Rows from block 5 of a small segmentation model, named by matrix and row number. Each number is 128 + 32 x the weight over its row's rms, rounded and kept within 0 to 255. All counts start at 0. After the name is the row's rms in percent of the matrix's.
After each channel's rows are labels from the 100 images, of 14848, where the channel reaches its highest value: "top examples" is what is common among them. Only what is clearly more common there than usual is listed. The data: rendered solids tumbling over patterned floors. In brackets: how many of the 100, against the usual share in percent.
# conv: 3x3 conv (model.mid.2.conv.weight, 384x384x3x3, each kernel summed), inputs 128-255

conv.262 127 [144 134 153 147 139  88 114 199  79 129 123 102 119 170 157 106 115 131 109 144 127  86  99 161 132 163 194 135 169 112 124 118 147 158  74  87 164 157 117 143 146 118 112 172 101  98 162 134 121 125 120 133 132  81  44  94  74  83 106  87  95  69 161  90  95 151  71  69 173 101 111 134 115  71 175 129 190 120 150  93 123 123 106 141 158 189 143  67 106 103  71 126 170 164 161  81 189  98 129 163 197 149 162 154 114 141 114 187 169 191 148 139 104  78  30 153 104 169 137 128 174 175 162 111 106  95 179 114]
top examples: count: four (59 vs 23.2)

conv.55 108 [116 100  82 120 137 104 106 161  80  95 143 156 121 155 103 136 128 117 149 103 140 113 173 132 127 151 117  98 118  89 185  76 119 112 116 169 102 123 160 139 129  67 105 155 154 132  79 166 166 114 128 147 137 153 124 118 103 122 129 143  76 113 101  92 135  93  79 118 136 130  92 130 139 120 107 178 104 105  58  89 147 119 120 118 117 145  99  63 100 130 103 122 153 170 127 107 140 182 117  54 172 121 182 157 109  75 188 108  96  89 174  96 112  70 161  92 159 139 118 111 128 157 154  86  76 130 146  44]
top examples: star block (62 vs 10); largest object: star block (44 vs 3.7); jack (39 vs 9.9); largest object: jack (29 vs 4.6)

conv.164 095 [139 139 149 161  46 146  97 206 152 160 123 144 164 140 113  76 195 164 120 177 146  98  94 129 143 104 115 149 148  98 154 129 144 130 142 136 154 174  60  95 156 175 102 130  81 123 128 145 118 178 109 131 141 102 109 106 175 103 128 112 105 117 101  89 137 136 126 172 159 161  68 121 132 159 133 101 172 156 128  65 111 128 152 105 123  95 186  61  71 186  93 171 216 121 130 197 117 119 113 122 129 140 135 131 115 174 125 159 146 107 119 157 111 106  98 196 141 142 116 124 120 138 163 178 149 117 114 168]
top examples: count: one (69 vs 25.8)

conv.131 113 [122 115 192 110 167 136 104 143 161 155 127  87 113 124  43 134 125 114 108 111 160 129 113 148  99 185  52 174 166  77 112 119 122 125 112 139  96 174  76 100  90 100 124 132 122  77 120 128 144 137 119 171 155 187  96 151 171 115 120 134  94 117 149 168 114 136 103 127 108 120 147 131 118 149 119 125 130 161 117 108 139 111 119  46 116 151 160  54 155 156 199  77 157 139 121 141  64 121 161 130 119 189  98 185 160 139 171 116 191 138 135 220 119  94 153 137 159 131 123  87  83  88 185  94 103 134 135 123]
top examples: light from behind the camera (81 vs 25.4); count: one (53 vs 25.8)

conv.256 105 [133 118 131  63 148 103 150 107 116 104 103 151 140 129 149 136 140 120 153 127 158 140 171 100 163 178 127  95 193  90  96 156 122 155  89  97 104 126 122 115 111  92 113 116 126 121 125  58 141 146 117 119 171 153 104 195 162 195  86  83  93 110 135  27 183 136 150 169 115 135  81 100 149  97  58  99 126 165  69 160 152  88 121 159 139 115 147 120 133 126 102 133 135  79 149 105  91 191  99 137  82 106 107 165 141 156 109 106 144  96 143 220 135 100 116 102 194 101  88 139 141 151 165 161 149 133 104 152]
top examples: light from behind the camera (60 vs 25.4)

conv.133 119 [ 41 150 226 149 112 113 121 113 142 149 203  83 177 153 155  89 103 119 128  95 170 134 156  90 165 121 135 122 125  98 119  89 130 158  35 135 165 129 116 163 114 121 142 116 129 118 178 134 147 162 141 182  74  99 171  93 140 142 101 113 145  90 152  89 109 134  93 152  76 117  88 136 111 115  99 111 138 128 104 106 133  79  85 111 113 155 156 139 111 166 112  86 141 128 124 105  62 156  94 135 109 162 168 141  94 147 162 108  98 120 154 115 120 135  80 118 118 160 171 134 139 136 189 124 161 120 181 176]
top examples: jack (26 vs 9.9)

conv.243 100 [130 137 142 100 101 120 117 103 120  99 185 106 100 109 129 135  53 125  64 159 147 189 135 118 161 145 111 157  53  50 137 100 134 167 134  56 143 113  97 153 116 122 155 144 192 132 120 172  98 178  74  63 174 194  88 129 148  90 140 161  96 182  73 159 140  81 119 131 126  99 133 134 201 112 103  97 138  89  80 117 148 105 124 123 140  97 163 125 118 125  89 128 153 130 118 184 111 133 151  72 117 152 159 101  85 146 131 116 123  92 108 115 107  85  96 129 111 105 111  83 103 152  71  80 137 178 167 122]
top examples: count: four (49 vs 23.2)

conv.141 103 [141 146 124 101 137 109  72 206 179 191 160  71  47 174 155 110 157 177  83 107 106 157 127 123 180  85 120  86 123 131 148 120 163 112 139 142 124  91 137 130  70 164 127  62 145 181 172 128 133  86 149 126  91  94 132  37  91 179 118 149 113 137 149 110 163 100 144  96  97 159 119 165 123 122  58  73 182 128  67  97 100 135 138 154 113  97 134 116 125 189 124 127 140 106 115 120  79 127  65  68 124 148 199  89 113  95 179 122  91 136 144 149 101 145 116 151 105 132 141 165 153 140 118  92  72 146 119 139]
top examples: jack (41 vs 9.9); star block (39 vs 10); largest object: jack (27 vs 4.6)

conv.269 103 [124 125 144 115 130 112  76 107 138 142  85 143 117 153 149  97 101  94 162 163 136 170 111  94 153 109 139 114  94 113 105 171 125 139  90 122 140 104 163 115  93 141 151 150 145 106 162 110 139 136 107 197 108  76 137 115 106 138 147 126 172 123  89 156  94 149 152 184 176 120  84 119  72 125  70 130 133 153 131 102  80 146 132 126  96  71 161 144 116 192 131 145 114 137  95  96 114 121 141 152 104 184 110 148 117 107  83 140 156 167 128 113  99 108  89 154  65 130 146 171 151  94  75 109 167  96 143 108]
top examples: light from behind the camera (76 vs 25.4)

conv.233 094 [149  68  94 143 125  61 195 153 114 109 134  89 108 122  40  87 160 141 111 164 125 102 132 100 135  79 147  97 145  96  91 143 165 122 150 140 111 153  77 113 114 175  80 125 101 112 124 108 102 158  60 149 142 113 119 181 127  67 149 126 123  61 159 125 122  50  92  94 156 131 133 132  99  81 141  89 154 110 124 163 141 118 115 167 130 167 115  78 123 104 183 159  75  99 131 134  69 106 117  57 120 125  64  98 164 137 122 202 130 111 119 163 140  89  98 112 126 128 108  92 132  84  85  94 144  78 157 122]
top examples: sphere (35 vs 9.6); largest object: sphere (30 vs 4.9); dodecahedron (25 vs 9.4)

conv.383 109 [110 150  87 164  72  94 131 115 123 134 125  87  86 146 123 107 185 163 159 170 162  99 150 160 107 158  67  91 131 155 202 142 179 116 175 116 116 148 145 102 138  91 125 137 131 154  89  99 123 128  90 123 103  38  99 153 141  92 121 128 124  89 172 149 138 111 176 128  80 115 151  72  97  82 146 145 139 135 122  39 120 160 114 125  43 110 109  64 120  84  95 126 104 136 131 118 169 147  94 153 146 128 152 138  81 126 144 125 129 206 172  53 187 104 175 119 188 101 115 139 145 110  54 131 108  82 128  93]
top examples: star block (42 vs 10); largest object: star block (35 vs 3.7); jack (27 vs 9.9); cog (27 vs 10.2)

conv.57 107 [151  98  67 154 164 166 148 173 162 136  97 140 134 163  97  92 161 101 115 118  62 181 150 125 136 119 125  37 169  93 115 129 108 108 101 163  80 148 126  88 110 133 135 149 159  96 112 176 105 123 104  95 225 150 147 195 163  93 139 148 108 105 135 103 155 133 159 132  43 100 119 152 161 100  45 145 167 116 138 153 164 124  99 120 109  96 120 156 106  94 174 105 155 100 171  87 123  75 144  87  98 128 134 151 134  96  69 108 120 153  81 135 124  86  67 140  96  98  87 125 178  96 112 118 155 175 142 113]
top examples: jack (25 vs 9.9)

conv.87 119 [154  98 131 134 203 123 146 124 140 105 153 132  96 153 178 103 115 157 171 120  61 121 170 153 131 112  90  82 145 172 134 105  99  96  93  85 128  82 122 100 108  71 196 140 122 146 109 176 137  63 187 156 123  83 110  64  95 212 124 112  87 157 117 177  47 107 158 159 121 144 154 102 119  95  90 161 111 118 171 145 201 122 120 162 156  79  57 121  92 176 136 121 127  98 123 106 159 135 184 132 165 100 135 153 121 131 196 105 146 129 118 115 146 108 151 144 129 129 130 143 128 123 167 127 124 141 144 107]
top examples: jack (41 vs 9.9); star block (37 vs 10); largest object: jack (30 vs 4.6); largest object: star block (28 vs 3.7)

conv.186 104 [103 108 119 131  81  63 186 109 163  78 174  89  46  94  97  76 145 115 144 138 147 120  92 158 168 173  88 161  83 107  93 122 128 105 146  58 136 145 109 118  54 111 104 128  97 111 166 112  95 147 108 149  98 116 123 108 170  79 166 160 134 147 129 138 111 130 150 102 108 123 118 150  99 152 140 109 102 191 145 140 145 145 129 142  88 105 124  38 149 128 230 111 122 106 154 165 111 165 174 130 103 135 103 101 117 149 122 134 166 113 116 133 154 143 123  98 153 111  85  53 126  91  78 151 138 133 123 128]
top examples: sphere (29 vs 9.6); torus (25 vs 9.8)

conv.99 086 [110 130  81 132 130 138 118 128  57 137 155 169 111 147  74 105 140 119 157 104 109 145 107 143 233 190 150 116 114 123  90 147 128 185 143 103 126 125 132  58 145 164 164 100 102 100 102 162 100 129  94 106 153 149 119  51 108 145  99 132 159 109 134 140 163 132 111 154 110 113  73  87  92 141  97 106 131 128 111 116 128 119 150 128 130 175 163 168 114 118 177 111  93 169 144 146 164 157 122 126 117 135 102 157 123 121 159  91 110 133 167 174  94 131  90 154 129 129 139 118 196 152  57 117  79 104 162  97]
top examples: light from behind the scene (50 vs 24.9); bumpy ball (25 vs 9.6)

conv.155 112 [141 165  83 136 121  77 130 132  97  84 165 135 125 139 132 124 169 161 156  56  66  83 131 144 127 168 122  77 155 107 124 142 117  82 174 159 112 168 178 145 137 131 141 112  95 159  80 104 133 103 172 135 123 152 115 129 145  74 102 127  99  98 107  55 125 169 156 114 168 129 169 135  89 134  30 155 146 124 147 104 111 107 112 107  76  55 167  70 140 105 114 105 120 150  91 160 115 113  85  70 102  70 148 125 132 100 111 118 142  97 105 139  73 124 151 160 170 122 151 116 155 147 168 168 142 111 132  96]
top examples: star block (52 vs 10); jack (47 vs 9.9); largest object: star block (45 vs 3.7); largest object: jack (41 vs 4.6)

conv.101 102 [104 129  97  87 118 160 129 161 123 107 135 126 194 148  86  80 123  91 114 106  55  89 109 101 134 176  99  92  97 121  84 104 147 104 169 109 119 138 174 143  92  99 160 136 142  63 160 128 143 143 115 149 103  75 123 143 144 121 142 127  77 126 137 194 132 114  82 152 131 101 139 102 122 107 150 124 106 121  96  99 118 118 181 106 118  70 108  91 100 146 143 124 127 106 114 134  89 155 128 126 139 110 108  85 139 116 128 102 136 149 154  73 136 117 125 135 100 100  71  71  72 117  85 105 151 109 138  82]
top examples: torus (29 vs 9.8); dodecahedron (25 vs 9.4)

conv.23 102 [165 151  99 136 137 109 124  87 130 192 150 107 101  52 141 133  97 133 153 149 192 123 112  72 131 110 143  93 137 130 159  70  90 187 114 112 129 111 106 109 134 142 151  95 182 151 160   2 175 146 153 141 109 117 153 142 120 131 153 154 161  53 177  87 150 175 125 102 144  96  80  88 162 128 165 141  70 108 125 143 136 104 102 152 110 136 129 100 123 177  76 126 123 159 121 127 114 130 119  83 139 113  83 117 142 101  98 150 133 105 113 118 151 131 152 167 126 160 154 184 108 120 165  97 173  90 184 128]
top examples: count: one (79 vs 25.8)

conv.204 091 [164 113 169 122 106 132 182  92 139 162 128  83  93 101 111 168 109 130 114 111 143 128 111 122 122 170 121 141 202 147 126 124 122 118 131 113  90  91 129 140  43 130  64 144 127 112 119 142 131 204 115 149 122 123 182 132 160 132 130 150 154 117  88 135 181 157 129 148 118 111 124 147 112 130 126 144 139 136 138 179  85 144  90 111 134  78 149 142  81 131 111 192 160 120  93 145 107 104 118 132 138 147 129 117 131  99 155 150  94  82 155 118 195 168 129 144  86 128 104  62 152  44 128  89  95 190 180 109]
top examples: light from behind the camera (62 vs 25.4)

conv.263 111 [ 98 138 108 126 111  96 172  95  75 136  88 161  90 147 157 134 141  58  84  87  76  83 150 116 187 122 178  64 166 154 149 110 115  96 119 170 114 152 169  99 155 111 169 135 169 109 106 140 136  81 124 111  83 110 164  65 135 171 119 123  88 140 128 152 101 141 144 164 153 100 138 108  80 100 133  68  92 117  52 136 151  66 174 152  87  72 110  89 123 138 171  58 136  96 101 116 150  65 127 123 109 126  86  95 136 107 118 128 169 123 121 150  90 105 159 169 128 132  96 143 136 142 164 177  85 130 156 164]
top examples: count: four (54 vs 23.2)

conv.94 118 [141 111 130  84  99 117 120 194  76 152 151 159 112 146 134 148 147 152  73 145 160 119  77 189 170 129 149  81 123 101  58 131  90  90 186 134  95 138 117 100 166 104  95  68 149 127 132 193  64 192 118 103 118 133 126  97 156 126 109 121 137 110  63 133 108 177  90 126 129 116 108 139 128 117 100  69 144 165 124 144 103 133 156 126 148  99 199  98  77 144  84 142 134 105 153 122 161 145 150  89 126 176 153 114 153  97 150 141 165 158 118 114 104 171  66 139 135  68 110 137  69 139 145 113 130 109  99 153]
top examples: light from behind the camera (53 vs 25.4)

conv.111 122 [ 77 101 108  89 162 104 154  71 107 179 127 149 140 104 108 160 153 118 165 106 109 136 192 115 117  54 177 118 142 106 135  73 106 168 150 140  59 108 130 120 189  99 133 132 105  87 104  95 126 127 135  95  56 166 122 171 150 148 174  70 105 169 141  95 150 166 111 134 127 144 124 152  89 164  99 110 129 177 119 115 118 126 144 152 112 141 115 146 117 115 151 160 129  93  75 126 151  96 104  80  95 125 146 143 159 145 101 125 132 160 117  85 141 142 138 144 137 126 102 133 138  97 101 150 102  74 157  99]
top examples: torus (26 vs 9.8)

conv.169 101 [162 158 156 148  95 134 115 155 123 150 120  92 170  59 148 151 136 109  82 108 183 126  96 104  89  78 101 128 110 121 128 176 117 134 151 126 143 134 167 188 122 117 164 101 124  92 169 122 118 117 136 120 161 167 148 195 121 143  92 159 146 164 198  81 145 149 147 148  95  95 106  99 164 129 162 172 108  96 143 119 127 132 142  75 123 174 122 158 115 113 120 126 127 133 181 162 103 142 104 162  50  99 140 148 139 150 137 132  72 175 102 106 114 147 139 131 165  92 136 143 113 125 171 145 143 224  77 168]
top examples: light from behind the scene (75 vs 24.9)

conv.28 110 [128 102 134 103  81 159  97 132 166  77 112 168  93 132 133 102 169 120  97 180 102 121  82 165 122 159 156 171 130 123 105 186 147 119 103 136 123 170 166  76  88 148 134 139 159 141 163 139 138  73  95 115 148 128 142  96 198 163 123 190 125 138 109 156 122 123  92 135 112 145  96 165 125 155 130 147  99 110 217  83 163 149  98  64  26 103 134 133 147  87 158 121 145  71 130 104 136 131 125 185 110 130 127 146 182  97 134  80 148  87 127 173  98 148 148 114  98 111 114 114 134 110 118 173 160 204 145 150]
top examples: light from behind the scene (61 vs 24.9)

conv.16 089 [127 168 143 109 155 148  69 164 110 121  90 114 153 180 108 122 170 132 112  93 141 123 172 206 136 140  97  79 169  84 124 145  74 119  74 149  89 135 185 122  89 111 121 110  94 134 139 155 133  89 109 159 140 111 123 176 121 130 145 137 145 162 147 119 109  93 149 132 143  49 111 145 150 108 100  92 129 173 150 146 153 159 108 116 110 151 154 109 127 114 148 151 176 118  92 122  81 138  85  91 182 120 141 175 109 107 176 132 116 156 107 128 115 102 112 133 105  95 151 155 196 204 104 102 125  82 160 144]
top examples: jack (40 vs 9.9)

conv.287 110 [113 178 109 156 169  90 107 156 122 102 126 168 130 170 126 105 116 134 155 186 122 100 143 111 107 138 178 135 145 162 127 141 167 139 133 112 116 153  88  59  85 121 149 141 102 137 126 108 115  97 137 146  98 132  89  99 129 157 121 166 151  88 122 114 116 156 110  76 150 136 219  99 165 139 126 100 126 126 144 108 182 130 149 106  76 154 129 201 102 121 130 127 143  99 136 132 132 165 152 115 208  99 144  74 148 142 183 112 139 144 129 106 138 182 148 113 108 160 163 170 137 106  68 171 130 119  99 123]
top examples: count: four (50 vs 23.2)

conv.329 112 [133  52 165  85  95 147  40 136 164  98 168  63 164 145 192 152 146 171 122  96 128 126 103 122 145 138 187 133 103 140 154 171 136 188 112 109  93  92 114 103 164  99 127 138 144 101 180  98 143  55 101 109 170 159 154 132 110 190  82 102 121 158 156  64  84 122 112 152 106 130 119 139 226  98 136 134 129 106 130 167 124 102  90 110 137  99 182 109 118  95 116 141 128 156 151  69 146 154 104 107  69 136 113  94 115 133 147 119 144 134 125 137  65 181 134  85  95 148 122  99 151 117  84 112 125 171 153 167]
top examples: light from the left (60 vs 24.9)

conv.165 111 [ 56 102 149 110 123 131 106 138 130  98 146 147 138  95 126  73 122 125 135 159 130 158 150  99 156 144 130 126 113 140 119 131  91 115 124 148 148 171 107 162  59 160 157 126 107 138 133 148 104 115 162  79 140 161 129 112 146 125 169 133 105  58 108 175 117 148  75  74 199 159  46  89 127 160 130 138 153 162 109 100 103  98  98 127 104 141 134 133  96 136 183  80 108 108 116 131 154 127 125 157  86 204 108 111 111  47  78 120 103 153 126 142 110 131 123 137 163 149 162 115 114 164 178  78 112 171 144 153]
top examples: light from behind the scene (57 vs 24.9)

conv.120 099 [125 154 154 104 181 123 159 142 159 115 167 178 131 105  98 147 115 104 131 149 117  85 125 155 138 158 125 139 135 182 162 126 125  98 160  96 102 124 151  92 189 111 183 143 144 125 104 173 158 145 143 142  62 122  85 143 127 183  99  94 128 109 117 151 159 147 111 104 115 179 155 123 104 111 126 116  87 135 134 123 163 105 147 205  75 159 114 120 110  71 108 104  91 153 122 101 175 132 147 116 112 104 101 172 136  95 125  95 124  98 132  98  93 157 177 100 186 111 128 150 144 143 126 115  68 103 139 114]
top examples: light from the right (52 vs 24.8)

conv.336 109 [132 143 139 169 150 134 161  99  89 165 166 149  82 134  73 161 152  98  68 127 145 171 120 146 147 178 123 173 166 175 156 109 110 208 165 182 113 125 140 123 157 191 130 135 137 123 101 165  82 119 148 162 116  63 116  76 124 171 136 134 160 127 154 102 111 176 121  83 148 124 103 102 183  84 127 108 169 120 115 105 111  98 132 124 109 123 153 173  60 135  80 139 135 122 148 115 111  96 120 127 167 117 167 138 133 141 177 161 180 118 150  89 114 157  69  91 119 131 163 118 163 101 104 143 204 106 153 136]
top examples: count: four (57 vs 23.2)

conv.368 096 [172 161 128  98 148  58 118 135  79  83 135  80 108 176 136 115 179 107 141 153 163 146 151 147 119  99  81 139 124 166 135 139 148 104  93 111  92 101 100 119 126 106 133 101 174 135 110  56 139 141 158 123  99 124 118  86  86 126 160 124 149 169 131 119 148 134 142 137 158  93 150 109 135 165 101 232 125 137 101 140  72 105 134 134 154 146 142 137  70 130 137 143 136 121 182  97  84 126 158 129 125 104 127  95  95  98 142 118 134 144 177 152  95 204 141 138 147  69 149 163 174 165 146 129 129 187 123  89]
top examples: star block (32 vs 10)

conv.250 103 [118 147 100 124 128 129 132 111 106 109 156 120 134  69 147  73 167 153  71 135 150 190 188  79 167 138 150 158 134 129 140 170 135  90 151  80 112 146  79 101 105 163 107 117 159 120 100 112 167 131 137 185 183 133 174  68 141 117 137 122 137  72 115  96 211 151  95 148 147 168  74 128  95 131 128 134 140 116 126 118 119 111  91  93 116  70 141 143 131 149  88 126 207 146  94  98 118 111 183 104 135 135 148 136 156 146 165 152 174 147 126  95 134 131  97 191 158 116 172 114 166 112 142 200 102 101 130 166]
top examples: count: one (69 vs 25.8)

conv.379 089 [190 136 168  96 176 120 108  67 132 139 168 110 142 173 162 118  95 138  95 129  63 144 161 157 124 102 150 137  82 156 123 117 111 107 145 107 140 129  64  79 101 118 131 123 170 171 119 142 146 102  48 176 134 139 110  66 106 142 145 160 106 110 117 115 101 167  99  64  90 100 153 178 121 160 183 114 150 175 144 140 132  99 169 183 120 131 193 124 113 149 165 148 124 192 118 159 132 111 137 149 137 132 154 117 142 130 139  87 137 158 145 125 129 112 122 109 102 150 177 133 122 101  70 102 164 117 137 129]
top examples: count: one (77 vs 25.8)

conv.367 114 [103 117 160 119 155  51 178 178 111 108 168 158 120 145 121 179 133 131 101 100  93 139 125 106 168 132 130  70 127 167 167 136 139 176 102  93 124 115  79  90 118 195 152  97 105 109  71  86 140  94 118 103 122 118 154 119  87 157 157 156 134 118 161 103 103 136  93  80 117 155 112 107 116 134 120 162 104 116  91  69 173 160 139 196  97 128 125 116 100  99 156 130 103 189 195 116 141  88  58 115 131 117 136 125 168 138 113 116 116  67 145 114  96  85 140 110 139 186 115 163 155 127 141 155 170 113 116 111]
top examples: star block (31 vs 10)

conv.32 105 [ 81  78 120 136 105 144 177 126  94 154  74 148 136 119 157 177  88  76 113 130 123 212 163 118  75 116 103 149 130 135  77 180 236  87 112 123 112 112 182 132 133 153 103 112 130  82 136 158 153 117 144 126 113  96 118 173 128 100 114  72 117 111 115  94 108 125  91  97 136 142 109 138 170 109 176 134 138  60 176 137 127 108 118 154 163 165  87 201 117  99 106 159 141 138 182 109 100 100 132 103 104 119 143 157  92  87 152 123 131 136 110 129  99 123  87 113 133 149 138  91  71 152 122 170 150 149  96 155]
top examples: dodecahedron (25 vs 9.4)

conv.180 114 [183 133 109 111 116 112 114 169  82  57 115 103 144 132 161  87 149 138 118  84 145  99 133 152 138 148  83  84 154 135 172 124 165  93 156 126 110 135 139 151  61  98 113  71 138 158 107 149 118 103  61 157 130 125 134  98 124 124 125 141 118 109 115 137 103 114 119 137 130 172 117 103  82 118 126 137  82 140 132 110 192 115 130 144 154  79  96 118  89  88 166  94  96 105 151 173 165 190 113 119 151 135  92 138 102 126 136 138 151 175 115 105 148  79 163  73 167  87 136 148 172 167 116 129 117  93  88  70]
top examples: star block (38 vs 10); jack (37 vs 9.9); largest object: jack (29 vs 4.6); largest object: star block (28 vs 3.7)

conv.297 102 [106 107 133  74 154 101 121 157 149 103 123  97 105  95 202 187 123  95 179 102  65 142 135 144 112 106 208  90 170 124 124 130 161 137 161 129  59 228 145 109  91 123  64 137 133 141 107  98 114 148 147  96 114 161 136 173 167 132 121 178 196 196 107  86  76 146 136  92 114 171 119 144 121 146 100 124 150 144 130 160 110  81 114 200 147  62 165 139 157 176 152  92 181 101 109 126  91 115 108 131 100 137 117 105 125 117 170 152 136 117 134 142 130  76 177  79  71 147 114 130  72  93 140 175 108 144 133 152]
top examples: count: one (72 vs 25.8)

conv.350 107 [144 111 121 173 153 154 129 161 125 137 178 191 133 139  87 138 136 132  69 111 129  79 152  81 172 146 126  75 174 184 160 152 110 133 155 145  94  48 129 118 125 177 112  53 110 132 100  96 132 121 158 169 115 100  96 148 116 203 125  96 134 154 128 111 104 155 142 122  96 149 113 169 104 133 107 197 149 164 114  83 141 107 131  79 112 152 186 136 101 135  52  91  66 127 162 130 110 134 118  82 169 113  85 123 156 106 142 119 110  98 212 168 126 142  94 109 128 145 161  98  97 165 149  87 146 153  94 123]
top examples: jack (31 vs 9.9)

conv.276 098 [176 183 162 145 136 162 145 125 184 163 160 152 137 185  69  92  94 129 187 129 146 113 151 128 125  79 163 113  76 156 129  93 171 150 120 128  98 122 193 120 119 132 133 134 103 116 173 133 155 110 112 128  74 153 142 144 179 129 163  86 146 142 114 177 167 164  97 129 128 101 120  97 132  81  54 134 108 100 106  67 145 146 133 193 102 127 141 127 167 156 158  70 168 166 146 121  90 111 158 197  97 167 125 137 114  77 161 140 134 157 172 109  95  66 177 178 151 205 123 101  98 122 148 131 106 153 111 101]
top examples: count: one (60 vs 25.8); light from behind the scene (50 vs 24.9)

conv.92 117 [149  96 117 126 119 113  79 153 112 114 153  96 135 180  93 159 104 142 151 114 132 103  97 127  95 134 163 121 109 145 151 100 126 129  96 101  81  87 143  68 183 162 149 113 132 115 147 121 168 112  99 115 164 146 137 128  88 156 155 154 109 123 125  47 202 146 105 124 135 121 184  93 158 120 123 131 107 195 160 109  99  76  93 150 150 107  98  85 101 107 109 187 153 173 135 152 104 141 130  82 121  71 133  80 180  97 157 124 113 125 137 140 132 138 112 178 178  98 158 166 104 136 127 143  90 168 112  93]
top examples: jack (25 vs 9.9)

conv.58 128 [ 97 131 101  93 200 125 113 143 170 118 132 176  91 104 191 161 139 146 144 122 181 150 188 109  99 103 178 106 102 153 125 143 112  73 158 125 115 158  90  91  61 118  79 114  69 114  74 110 121 143 156  75 147 112  80 110 113 144 150 116  98 172 121 114 140 128 104  95 144 154 108 127 113 161 144 107  89 128 176  95 154  99 141 192 118 141  73 118 154 135 139 136 125 125 126 171 142 103  80  70 105 122 144 108 166 203 132 131 162 160 156 169 175  86 144 167 159 161 125 139  95 130 101 110 137  72 106  93]
top examples: light from behind the camera (82 vs 25.4)